A small image diffusion model, trained from scratch.
Training: 15500 steps, batches of 64.
Data: trained on single printed letters, digits and signs in grey, bent and noisy, 395000 training examples, 2.5 epochs.
Rows from block 3 of a small image diffusion model, named by matrix and row number. Rows with one number belong to one neuron. Each number is 128 + 32 x the weight over its row's rms, rounded and kept within 0 to 255. All counts start at 0. Numbers have three digits each. After the name is the row's rms in percent of the matrix's.
After each neuron's rows are labels from the 100 images, of 14976 (inputs lightly noised), where the neuron reaches its highest value: "top examples" is what is common among them. Only what is clearly more common there than usual is listed. The data: single printed letters, digits and signs in grey, bent and noisy. In brackets: how many of the 100, against the usual share in percent.
# fc1: MLP up (model.blocks.3.mlp.fc1.weight, 1152x192), inputs 0-95
# fc2: MLP down (model.blocks.3.mlp.fc2.weight, 192x1152, transposed), outputs 0-95

fc1.696 089:148125136108063101129091151183114197159143137104148165087077174130183126157160131111113182131137109193122104142128136146126136128115084148116107104121064131116109149159117134123130083112150185176154115167099135150086140106161176168134148109112169164140143159102150084138087124098111132125
fc2.696 100:133170095107152146182133123172143124119143113138125095067122193162139117138110136189175087101103103104186115123132152119133085091186128096143111175116098086060127083110161147090103127168170108172192094176140089119101114120091179125086137119109190083178117091142139140170120130125121127151
top examples: small letter (66 vs 36.2)

fc1.699 110:152119071120135100150096185104078170133133149121169134085063155137123146078162139120111058116177132079048126114122080125099091100128125165139133148161085134138150100205055142118145135125114137183121090169133156125149087144128137163146137125156155122133165160182112140127113098136161112132
fc2.699 110:118127090112123121141218090105119093094133050106166142166123086141151138136075115109105149110066055153070080129147082178134125148151114162126204137141093161095092137154111142161107127115112109137106126163091170147078067138128188102181138129124120114109143098165134153135151121134153112138
top examples: bold (80 vs 46.7)

fc1.439 092:138146113118052160091126135095119143133113081159062113180107156119107137123187145138104090117111125126166096097130176167103141135129087086144132144136225164151120103104084206171117168109089092174065151104168109105133074112148116129140117123150114141153087133184158074109096121194122100097
fc2.439 095:115121146149094163134155123061093143155091127112205159151118107132154130108095137133130098157155136176151082110131057136052140105100105120146071134125223104172152139137091137123158128113113140136092138134139140174189107139124099139144125142121147133177181177137164117115116110131132175080
top examples: capital (63 vs 35.6)

fc1.226 121:163071104100074125102161173127175124161159182169119110173101126126120130119143124206125121055074100102130140129090086169128160138122113147111134116122097146145153120077086144154061129162142100118145091123143170125118140131058089126120200116116184170133123122087127130136093122122173146157
fc2.226 100:150116164141159137102052128146143121125114136146122158123202083163139115145096137096139155090137139140153133152095123110171027119167090136135072171157109197121080118161061141159124169147125114125111091172104135133157122150208103107119131114152130089174133159188122101078161123121107131122
top examples: italic (73 vs 46.8)

fc1.449 100:141111059085147106128073178140179113113081112104134151121122126121160168116091071128124110208108139089103113142148132092103146138095136111076171125127148132083100118089135167152152171105116172113102142094136120142140144118066101148164149104110099084207112127113137132126086119106084094136
fc2.449 105:162150110129095105100143170165165118167099068083121084076161072120095149101128118147113135126076178111147129129142143125115139148144102091160105083172138153120056110109181155125092111125106152087142103192117100106090159189120115117089099167108125107198121080084113091124124174171218143111
top examples: capital (61 vs 35.6)

fc1.61 086:151127138175100119044121112135075110118102115146124127195125125134107094115116147138099113115093136159191125133167145125154127136197144096131126103120149166053200056130152170105108101115107143095124106128067127126167151107114154097146110142077163136135102168143121109112105099145139117112
fc2.61 086:123154172132152092129071122099112122119111204073156119125096131041133103135118116081120124106236136099131088205138119110159103127086078128104096138133165149100149134151082126169145156123110134088115098059111139148076168095168135205131078097113109149123131096139118120120109162119138106128
top examples: the character % (25 vs 1.5)

fc1.596 103:117135137224153124175100147084120082104089058158136148135092103200138087166091156074123129086131130104115157116088123074126138138170172106079158130128098135116107158091090113174127115162076118125127160118098124096105134166119132163207092143135136092090129146128122162117166100176122103138
fc2.596 094:149135129148169093142130107114186183148191136082142121104177063172107096175186119211125112101121225145118159143121125116095124101141136072199169129107148153171105094144086100116144137123086114134133128222108131154080132160146042063117123100099124097148123109127110145158116178134108128096
top examples: dark on light (69 vs 39.8)

fc1.670 101:103158122138095136066172124111138108138122169150090102124155149151151060131155144172152112096086162076121116116176154167156156141143089150130133068153127161142107102138114194129088167104156129087131129136106123151094120161156148118119143116127130078114102110091150113115141131141112137112
fc2.670 101:114100131125080106138102109130130120112101081225086124166064109134165097125126110137112137086089119124074077108135161164181114114128105139136134091145122097159100116044205106104100088103120126155141111109144070113125123037111161204176090145108199143100106069140117136114138143149108081145
top examples: small letter (62 vs 36.2); the character m (28 vs 1.4)

fc1.128 112:112159127099149187126127133080135076169088166160105154124145121182101110136158151089142080116214158072089153088112112136116118122103111138149131095085116117148125134074082050142096076131181117109089131163104120118132116159093161137146194067173122095114095177142096129116110123094140131148
fc2.128 106:097107131095193055138159119105099107175118094163154115178123113167145174078114113138098189159069148134166145111139130132118149113144120108103130126110070087152156125111145147107117145161149151115135177134179081126145177132110119137133125100093108175101128109037124145170092126133160145150
top examples: italic (73 vs 46.8)

fc1.270 108:187098074100171135146168173161116104189117083169153182107127143119168158096172174145082167101088126089148153142137150156168176132101097116122139159181156121138239171104154175073134127146094096155090122133068097108156130143154127097137115078139214136106156123181160124127101085131150110128
fc2.270 110:189109103102095165088077122175083145104179170150069122157145135102053177093109121124087120155157181106131109157161097175095126153173125085113110137150128126118160134204110138112186068136132127107097165134155186142165134161134130149124129155145100157087122115096096154130130096081140162122
top examples: the character * (54 vs 1.4)

fc1.240 106:109161141105156177141157157104064100144139154146090106120158138108135134100164158109156172184109136129114151204173127068151082156120102060163109118118205072141160174086076140139146094172168180069150147100159152148148172157084127105140101086093108175093138124134176113143107082155113124115
fc2.240 109:132084129134121117136131147053197129146152119120132123121104123127163111122136106151163098160128120145102059053110148071080105143130099123119072096143152125128153102173079124117091126115088079106121127115090134105113130080146160123166108197111168147219098088093071128098137147100190152128
top examples: serif (54 vs 25.8)

fc1.216 102:110110119115176148118119143143107086125121138099071110140084178150114102127140121081111144160134106144116096171125104181152069173162110087138080062107113142107119129072124136082132108150112168109153117131123129134137189184110127173108158126102103165135117089160073160101087135196135176156
fc2.216 104:101122074159178168153109159107064158144108122043174139171175135141104159109171106141155145164154199147122088142088087137087149133072105121135132072138171155136121137110130123143121072137135121082142084118113097147106160161139128146138113137141143124116085137111102105076156104152103107145
top examples: serif (62 vs 25.8)

fc1.631 103:130120123165168158114104105069139061139163171159124121140148122185157132142177150154164106124151108086099122123090149097153083094105144166128132100169182111130091061164119151095163146108141116082124195156104108138145111124106095106137143115111079093161136169152153135159104128135135158134
fc2.631 100:104147116137087110160135134068073100129126137118098169112117139153133061098156144179135159152139127165060079124136120125170081086125139155096134129147130103110058077077180117098093069160107065163181161106158110130062134102091133120134117138109127086102119052128159104126132126103101108145
top examples: the character % (31 vs 1.5)

fc1.706 094:133154171110096139097090105186160143086115177149108112105163129186125122155127138150120127101188089159130107153120117159115094125095052167063157150125068106114150147170128138122100093143127175112145127195113124156165098149127135056152160138186127148110108102122074094142127132101170213128
fc2.706 096:127185148119150171148188080099100175122180155139170138122145176161128094175104124067153160070105095152078155157164110148168121106150140147186118132148104109083182103102135170132107103125095121139121129080143157129116143193104181088102151142137069143125139164119128101141105116101036111109
top examples: the character = (25 vs 1.4)

fc1.350 102:186124090113067114120162124151094139150096154170162149095099109118105146104139111145188052121132073169064102110144111165121082112110101134112103172150133123090076193144105189130079161085130168093125152142139044111131157104119108111146136124130120146176112154086081052123137065112117126117
fc2.350 097:143127122131108065166100107179145154147127144112130149169090145123094079117199106100129194132037140122102182138131139161127195141139057110167146132163180182162106117096125176129110134073087130098176122152122056135132129165067147132106112145135151133183083108107122134155180142173146168123
top examples: bold (76 vs 46.7)

fc1.400 123:078148116148097167144114135166105194145174118079182126121138137155099116134142109089160179160120200129001146114120085114083173139100100137139123057132131131148103150159076162174132109095175158156130124176152124141128124146116128103090142157163098099135122139143096120106119100137148120172
fc2.400 103:191147126110127079099098086171156196070078123184157159106050090114086167138175108074103077110164085104096122137115174130124101102148155122110184121146102142182079118117157089140156150136103108079135117128090146141091102074170104122161173135108107167189080132125122104122209109125101125113
top examples: capital (60 vs 35.6)

fc1.138 077:151120203163098095117113095093101110141078116145150202127138095131134094056132193116141129162114078073152081129085143152146114110152117172119143160154139189158119159120135111137154181151111111106106164113097124121109154118120158104052131154118123153177098116207141134086076141076176160128
fc2.138 088:111139131083113150161166122156152170127143164130137104153138106119125079090134128156164087060109180111143123102102074114072073159070100135163138126110190057095125131094165106126127102131099136107122149117126149094118163161159164154159160104126088202110209065144139092187115114111106085112
top examples: dark on light (70 vs 39.8)

fc1.103 127:147124102122156067096132126160168129131096081135246141149116171120084071102123119109120109081153062080148105201097083168126085122156101162141166162124106167112090125100163132158170101084141116144096165175111151105182120132119148146150140097068158180081137100136139143126137035126120058178
fc2.103 109:093109148163091143070130156051127052129144118098120108153110111124067112137180118118138166138122087138169112101101115141142169156033182181191158098112118094103179067182185123155121090141124075116114123173073107136102197134151139098104123121131102155145113138129125103122179180078080100095
top examples: the character - (58 vs 1.2)

fc1.189 120:097145106164172124078136122087068135125124090139133134112133122174110162160139118171135131107125118105096114076113113104160137133074125134170079140098082170159107116107048167105156144070136092103103200115078127119093106178078182211128174158122194044141155119172126137110101131062082085114
fc2.189 124:157130144129194169173198110074128150119164152084122115086145137154102067115124184093167089139137027113158167166129139112169198138186082115118136123112122167140127130108077094137130139071176121115156103136169080126114141117190087125110153106114134127108150122068071137125099116063152101131
top examples: digit (32 vs 13.4)

fc1.604 110:138147184148113173101127166112131149148165130144159137128147114117154127122132128160145170072099103127132099133134120105145106152131036119097087111095105095160188147142133174182132103122167125136182124092135201140097115139171130142125101105190156130153120183102180195156126107132094105165
fc2.604 105:137166148115108210151089155114127115185185094132147108141097106112177093131149135096089125124165108076129158125170089160121158120211110071113102082141122130083173127122150136137157092058159129130121094138116138095159122133113106107112132149120071050111131160116146157084120140170135144135
top examples: bold (76 vs 46.7)

fc1.576 119:128165131146108079130082106132131180150084125118138128149142150120089128131139137112099101077135094105176160173101161135137084113141124171140158114121067106126113148116154098095143057111191124195120173144086101148151125103107153139154142122102139168126090151122077142153131119115094133174
fc2.576 119:126136158159106120098091123075093093137161103111131094157124198118135126112127151094080188141072161125181098086127104125142147104031141193215154103133094122129177137128126124149103131186096140126110122155090101069117145139138119071122109124141124132159123103148165114160123115072098124114
top examples: the character - (38 vs 1.2)

fc1.31 106:091102163132127134082124101136189153142093120132126116159145071147208091151105127198129106085108106088143128104115134063110071112149077150096130177110141165097134119075138119147064115102158133084145114092144137124138101081111153083156158168169111105173155116108113185166103178133053121196
fc2.31 113:144073151120088144115093172083071131110115142130092111091140050097155181118092139081125074104144162208118090135155150107061122116144104073179104164152145160134119170095135107081152110146118168063135150132160127133144111122156099133157094129100134070155101177150151077099128128083128107122
top examples: sans-serif (89 vs 56.8)

fc1.363 098:146094139055155125185134084164128121130143142147154101168157083097119123082081135116066150108069121117143116083179091130131126149141130121141164155182078127140140074126143100019095136095137165130128190141105118149183149163171101134118169102097102172147156114110097151147191125146064150163
fc2.363 103:159105075155185147063158075081120161126139075188125165105159175192160143137178155116126122122143149136139136178188144152132155133092083149131159137106133128135147168161128096163149133085156097043152105124114174124191144125055096087105123146131109106146126124105101144190063155109149191141
top examples: small letter (61 vs 36.2)

fc1.340 100:143085171078126125131110130064207112147136156121123158143139089212154058123133135157084136098179106087160075142152137156107027126149105126017136132125130131140123061140093134092135159120099138179097122128094145120149091104071107073117092132144083111103090098128152106136134131132126182167
fc2.340 091:094123165141155159148161123143058162119186166094149092136126077092097113148070133093082117081164206117126087135148123089140143119143126138136099074108122129107152174127137119157091150123150192149127104114158136125123111156087142091110127162105121091153166133060143101164118089145139117147
top examples: capital (73 vs 35.6)

fc1.120 108:137121117113162117061160139132079064142122132073179148147104149143189165119087129122147103127069060099114137146124116130117246123105113133135158158137119110170083139195105139199141155163107138069145090151129119081185162172141159120099112146105085120135146148147153104138100134143143127137
fc2.120 094:112121127137107118125077119130135194127134093135097127156155113154132152148149135125099096070127079172160075115137088113080074138098145110148137176154082123157105089172099112132067071070105040101119181123126115113140156132180100131140134140076107074108117179165171096091113158143090093124
top examples: the character $ (33 vs 1.4)

fc1.602 099:072163140150130100112117172137147151103113071139116151086110152103161073113086129103151111119166162185133095160095113060096116142080136157121122136110086127171106165157101093128147115102138126166167144136154117156022135149128085144059157140100121195147143133125146038126157101120185140112
fc2.602 092:137129091162098093025111177157089138147144128177173113149089124135132130176149102063112154091059208087161144167082097150147122136080112154095155171089095131107085079124185127172127100112113144120113135155113175126123106161110093187171158117144125161171099162118110132136144137112151165113
top examples: capital (68 vs 35.6); the character N (25 vs 1.3)

fc1.269 110:140147175146122162097162179148128070078134083151133106139100095156120163114161144122138128162136129135099133156129120167166112150135117156180191156129160167092080108119138179176162103132172127127158131157122149131120084117196194124154135099062132139133120176104138096126088135133135111128
fc2.269 104:140141097153076115101130150092146183167103170121152159077146146178174097132089155125092114122164149112114103144148087137160144126072105131114137143101120136109086139118146188156123119247118152081140163105122111142124122118035094181141140122094116127160144106153139128147148173116134163147
top examples: digit (35 vs 13.4)

fc1.715 089:165164123186142156187158138145148124157176114099151093112053121120190200149161140150124105130158125135080132143089185096102080144148084133133084127153173106161085161100105108137151114159138106154122115127145081129165136158166141169076159075074102156135128165131109074141086177051102097100
fc2.715 082:162206116117125145115117074141157148097133137108135125077112144087135154085075116134087095134142153118141130081052156136053142134143144122116164130131160085106078116118102085118149184085124130101155117082104092115094096154120121109160119135147148139111113187183150133119187123182145135099
top examples: capital (73 vs 35.6)

fc1.241 110:092116084139139166121128122109093058128071108100097115170153164157131093118130068132139132148136110134142089117084141100187160141155131173156118069116173150153099102145176111139188133079115124137146136124091145140168108125180150073166129177116135069060082132148141109073134095150172121118
fc2.241 109:074156123112108160096122111159160117138134082123136109108086115067104080087130130097114112109069128126148162162139105139150138129077135097096149129209167119107140095088100140105175116114175166182128097127087146177146168148111138155149149090103105151105137133144050159125142171125126109111
top examples: the character @ (29 vs 1.2)

fc1.58 096:057128133134175177138123089166092114158123093125153186123082133102150114171141181052091131092087175090129134147137148130113150083166087123122140170119074095141122131157100107173124116180081110148113125134154130077131146158165159095189114151091083093115128140143136113116095145096146192130
fc2.58 112:079122073134112183112113085145180174077136132130058164107149131052108132129152105170170148166081157138137132162157143160105138125180083061179089131098096159109098169107090106142144105161081160143143112145094129077113091092159144144101111133144125136146072127165162142158108064124145165108
top examples: bold (91 vs 46.7)

fc1.519 078:181141194137145127055164151130147159112160094067119127101123129140156101181127155139108155147133215139158082103134166068153136104114186134115110111219137138143061164179156073103144127091169136153110137101128147101116181127139088119168163141162154096124082125163121151112161098122111105161
fc2.519 082:184170157092137122132126146172158122134093086112201115111142106114116175148140135085122101144133097111123157128135082143119093029103148072148163185131178093127106133121108120136152111138166115213117150106131099130142162102130070078118116157154137148132121179162137161103110138082188146086
top examples: digit (35 vs 13.4)

fc1.520 104:228120056104200120142095167154120125122131117173158088117107085120110170139122115155148097141107157135114104100169141182080105167101148181128106136061119136124139183125149137149138122146153146081048121146116117109072092119101086184113132072160127138107079149128104124102080130178115089155
fc2.520 090:201085096159001117114127164130131120121148117188106100136104111126146149100166117127159127092098089109143120158096125132104066120199165123158173120135144085139102166143134149115118127095170110145115105111092090148116089174146115111153111175119065154130121137129209104166124108155135117098
top examples: sans-serif (86 vs 56.8)

fc1.129 119:146071083099110097151093101106104106129166100104172099090140113091151137209125247068096143125118164166147145122117119113163145115170067126137111131106160103066128136126124086130128102165143139082135129157122161141081209109155099083138123187148098155152167143131155104112123109158102102130
fc2.129 132:127132166135110132096181145117162140154102071110038163139167133176115153108150029169104066158180050076106121181137212120102127136106077112128112165106134151114127158099181122133129164163172113177133116109145121159132101135123145126213130177156138145161138125128141104126161132169147117132
top examples: serif (61 vs 25.8)

fc1.271 101:164180131149114173117132105118126141087185134112102123155138148175182137165102138112171160070098124084095162119058111076132124096130161158122099079194149213139078127111085099125125151145090094147122140148131186112132136110135106087158158122094102189164130135118127120110099167129107072119
fc2.271 097:136163187120122143106114158136102115027158130135178121101110102137125111103115163152158105068103198051125148106103042171091140166145124153100135138115159139132126110124160126105128183142126154113138096142129095096160112124109093196082096160085169132095162115163108090152116153106127131147
top examples: serif (65 vs 25.8)

fc1.112 094:138140172096093148109184114089139142107141143125133188126175149126149203150172130190110139163134144093145159095133101171130085187140157154121097116170219137146178088112121191102138147085104185122124153091102154141097178169162094077148131150079133111113099109138186181194093131129152101117
fc2.112 089:093117125117096106138104092117092132125090128163127153143136146137085161144138118045144061132100140122147115160154106079190189168104158151160127147108172143173105152120114095116152102116100135135075190177141169140076105116103106131150144073097087121115160126144122081144168154102112118172
top examples: capital (62 vs 35.6)

fc1.252 097:196118171174100153174073133141126121122167136127122139104108177140117136124149147128125129142039139150111141120115139126136156104142096175064156121163160105177173071110105150100162160116061130148101154152065117107113136150155139146127170129172103125065150118118156153145143179090116097105
fc2.252 091:156090168141109154129093071122109140118081145151120165132124113090123077118148140149109158078159191126063117171197128146139116129115122146177165163147136134163132135130125119114118128183118156023121108130140123137114125175123083110124083122116099098107129109137076148167149120103116137094
top examples: bold (72 vs 46.7)

fc1.308 104:099175124113121096064163101167137082131137082147159128157116107158152146125140158145152106114135110078155103145147150068076154141133127204181155068089164102096066127154160086131103130088180073098094141193128128135158121108167178141137166110069142111094131144157188128133146164132121169060
fc2.308 096:081164128121108101096112110139110121142134172107147108144153108103065090132123133156084117173103139194177131113101089089168075154129114108083057115126071110142128113101168069127105069124143097130113075162106119128160164166145076109131131108131096104104138105111134066139099110085151164097
top examples: the character @ (33 vs 1.2)

fc1.72 094:153116167117131168089120060060103159124095111105132148092123185176126135072087114112130109148196111166094155161173087128137053102139100093137108109157110138115168127179117111195071157152061131131098084125104092125101108163147137064124137073092106066101127136105152124145138077122097118152
fc2.72 094:104116117129129091154132054138170137113155133080143161143149052122112126125194157165127082179122107163107167115146161098154157121098166111067149049135119083079145162141131091178123113149097160088114141134165129107157098169145094151073161186133159135066157119101137050109098161107096134145
top examples: digit (36 vs 13.4)

fc1.171 083:150143118108183101107186142120156095183094073150136166139199040174121124143086120077139124175111176108100127130066183096174127156124112116130155120113126150137114089126153111157194129131141092081168136156107135108100138111148107155145107176149094090119083160095141139087127109132120152138
fc2.171 079:131086080188110147157131129121187151133105097114091129116130134121196155156129142164184121125108077112138127194093163109171110146128063120091158160116129085150080104101128139131101142175156169122171103104124163151143150103102095139174097106160125124099149068131138163130183082137173093132
top examples: sans-serif (87 vs 56.8)

fc1.511 116:145099162113127114103066094139125111180078145179116200156131065148112077137125120168106054123144158165179101114102167085139184162126122125098184151160150200173129159095137163132183108086126113085118084136144152135133125143100090140113099125122116195137106115167159142124044136126137114105
fc2.511 121:145039141136115150178116084127117134095103156162157177107112139120069149130101161118171100161177109146208133155130134125108103137173086116079129182118120093083085091179151127146164077133119118119131130138164157144132119138193160143121139132118150127117169116115162167184145079126135114106
top examples: the character @ (37 vs 1.2)

fc1.540 077:132166112112151161055149151118198175147110116148170075130173101122132175132140088100136169122168113114135081139218142036109124146119117137079127177148102072091052139118136181163135124131149138094121087184057134142128097140089152151080103165088112132131102156161133111139100085147086138153
fc2.540 075:093140083123107155156068087122136136133189099118106111117145106100133141136199145157131096107141152168123153107236111169145155146173122087129149125126091120147048146114166139135073119067118152156112139156161085119107105155206034096119144089153110109108154146097150131168098152125159123206
top examples: bold (72 vs 46.7); capital (61 vs 35.6)

fc1.743 092:088156145182180097115170144093095170125080119186178190141108149136171175128115129155093162089131167103108108155180130103110093131077169103152083101101116105094219127072112123139227125169170108123164150124168158105111125112127141142090173118096184153121107109095099115099113139123161092168
fc2.743 094:141165131167151083086163102162145115113129132132154121089130205091095114121192079088151185111108170163130120117163082140137149174121111157128170125167110075170181114129168138167163082108162172152123177134120110149125126125083096131131158118121116129128149091129098207137170124106162169120
top examples: the character * (29 vs 1.4)

fc1.157 111:137090155111095110148118164186124179117151146144145139095144157094133148151081178123152120132102068152106105123118143162153056130139115145159185112106156141148151111172122092092130091105195120201175144160101116116125141165161127174134111130103140132085144130115087084127147145210140116165
fc2.157 115:086118125118153078157145174125108058102114134190125149111094108143144162134085123111121124115078114150118139104105134111161170131177087190138108107128131157161083182106144158064115122067134194133202166147143166149140147092104158114132100126122171127122071135081135118172160134080082129087
top examples: the character - (30 vs 1.2)

fc1.383 116:131122118107156114080114136118097140079083116118130175109106124134133118107169125137102114165018117146156124179114119152215129145130137126187145129102142073103130145152073124106144110100121080118142131168154102143143140120091156169107096185155081120102158075104107047116101084113167144132
fc2.383 114:137085113111111154119125104109127107094158151165060138107130174097090160105086120110118150143222080115135116063172132128055067128133102155141089157152097111108175161123143146114089117136159059118092117160113121127087148118053117116155102097097112152150151140124127143105084146133156105093
top examples: digit (35 vs 13.4)

fc1.570 085:102128166077111064097119122069108137111201207103114139140125061110203166134137102079148191087069134097093068108198083107133094182117081107142147132126191104142062124113136106097139112110105195153158156119084143128172160116104091087116153088130089144152144096094087096134128096070110119087
fc2.570 088:149128109100117137127096196187133115131110099095127122119097104087164177133138133098132125115152129090132122158135110168097120133067142142129110121143141205217085141114137128133129106189049072142134132091122121144085109074104111147112134177136115119117168075171059110148130147088109114140
top examples: serif (91 vs 25.8); capital (73 vs 35.6)

fc1.57 094:109099069100191086198101121128129079141078163177116132151109109100167128129148126177160176089088147104117084158105094101139147135154119151126163102159140166167152186122115159091150164157080159124152118141135155139167136174111160149184109168111102087135149176118099060092105114143162129137
fc2.57 085:122072125117128134124159104079145148178123115198109086168101097115152086124112139119104160129053153118117128187149110150105176142154151185157067095156109124144197129203133102103169117127159087124160163180134114176133117068140159065163148101116112062082114107086072099179128079122068122106
top examples: the character % (25 vs 1.5)

fc1.590 094:093134153138107188066082106129108086136111157080125082103107135139071096178114161077152124126159207205134104164120131189097130121104158138152130096149129058157065176121185089155131113123171103100116148100166127144073082194119087127149138146120124169133085124145115090120127119128142128180
fc2.590 089:129171144128100171101139114155123188137117143105116100154123089108133061172155131066075195138141152143157123173087099144181116111107152151148077115093061130170134146114130118150134114132149174144061146115146113148116109208152101104152092121107087079123124165144136082138105138160116158115
top examples: dark on light (96 vs 39.8)

fc1.458 091:122100126100154049110054138114139130075127115124109092168116165124129114137136155126105118130164134137148090159100149125160128179109101157166131140133119077118110134152164071144130083159064194093120098185155185197129196164140115068126206097091158115186135127117104167115101090179129216128
fc2.458 096:112140076131134133126139074066107111127149170167130117083137048133108128130117127113095156155132195121160117137132147199154051114127203164110103109159112180096140156161153118181072133121100090153180111080099053126140125186126111139105149118103098088116098171177125137163147203142143118160
top examples: small letter (63 vs 36.2)

fc1.571 103:168125114092105101125115156102168104098201137162146143124080130097109113102160119068092076060128124133098175103131087136111119086126077175134105100188134159091102094155085144120097129152181102162178088120161133185142087063056140106116084101140112064152143109146173119131077076161171065096
fc2.571 092:131086133141118124140180090117153116157089149098152176115092153146095134128089106165082135062145175085092158104088076107095127124098133115177059109103082112146112103144116113093131165137102174136143122194069143097118166147147166116164129092144124138138113106081117132126118138151081128131
top examples: bold (73 vs 46.7)

fc1.343 099:098125131113057142108131157122112175140105175119158103122192164169098130140135159195159121141133142151129101070098101129192147165134163065119098145135107130165162229073145135128112060120150098130156149122098180137130135156182136113139126077155103124166130102119177165138151148138100123132
fc2.343 105:131129107135123081143159082151103121161171181121104111127136117138144124147079119144132130089153117064126139148110104111172101138138153090106064150153100108116149062030157121134119145129127097069138117093143092168134170157087152140119125123126132119106190130128126136132133091143127090052
top examples: small letter (62 vs 36.2)

fc1.615 112:116111127109094060086124131151158157069085108103161082138099230146196132061118126130112123088123100129156234073159100103134152092153110124102102111113166099132075160178150129160042114159121137136083113119111175121118141088125143151180148139091142173177122143104140203173122067146128165088
fc2.615 101:103109152101095125143084085117109129101175179134098136144160145148111122166163070117152094088156093088147135193148202118146105142105165086111081149177139129119114052104143113085156087073081083123066160073187086066088089107126141101154170197142139151112078109078080114135095152104118129083
top examples: the character * (29 vs 1.4)

fc1.411 133:102166147126134122090139108086090142107114103106147150098067172168145128138124154129110144151103127187152112169110150103123157124121130148065090126125130083066135118154138201133147169107121122095109117191136082133135120111098148129103107158144075147076136173126128049143142142118171158174
fc2.411 113:093125132125104159152135068099171126101134158111149155073117163118099133128123163151120132151185063104090143042125136123139084114149101074132126119140160114103195141136180170167117139126118102059142099141148075123098118129093122129125107105104112128103120092160137109088154107132170094172
top examples: digit (31 vs 13.4)

fc1.21 126:093165112152163089124143108158130055129129083126070117096127149107109038111132142148136096130160093170105134136144123168150082154131240120100149086111120109096144170111114116219059131175139122151120135183131142126116140114075105138150121137111129123130121102166114066167105139113157129135
fc2.21 132:143117127109184055125112196120087129145155127210087149142096141112143090128132153091146101135074129150127123156149106131169132149071167093144026123133088154136102123129091121089143090111067150095120166084120084125124148137161094137146122145146124123142120193193133094126156132107067147109
top examples: the character M (25 vs 1.3)

fc1.357 086:150110210210123133148124156144135112124137146140116121115137142154187107052176155138111141119115102088163125166106143149153130088114136164181210161200109168165092139056106111136119104117153155081059141017124094059180107152104112172186075177148125088107101159095170078186142165179127135137
fc2.357 077:164108110124156102147175138120173090069154099158091116090127074137163156109126145180092184068145195085182133143112174080134137151122186173131129112102125078171115092082134131109158152047124091151155145170114183130156117178165127135106126089146164127111094165168170093095154086152125110131
top examples: serif (70 vs 25.8)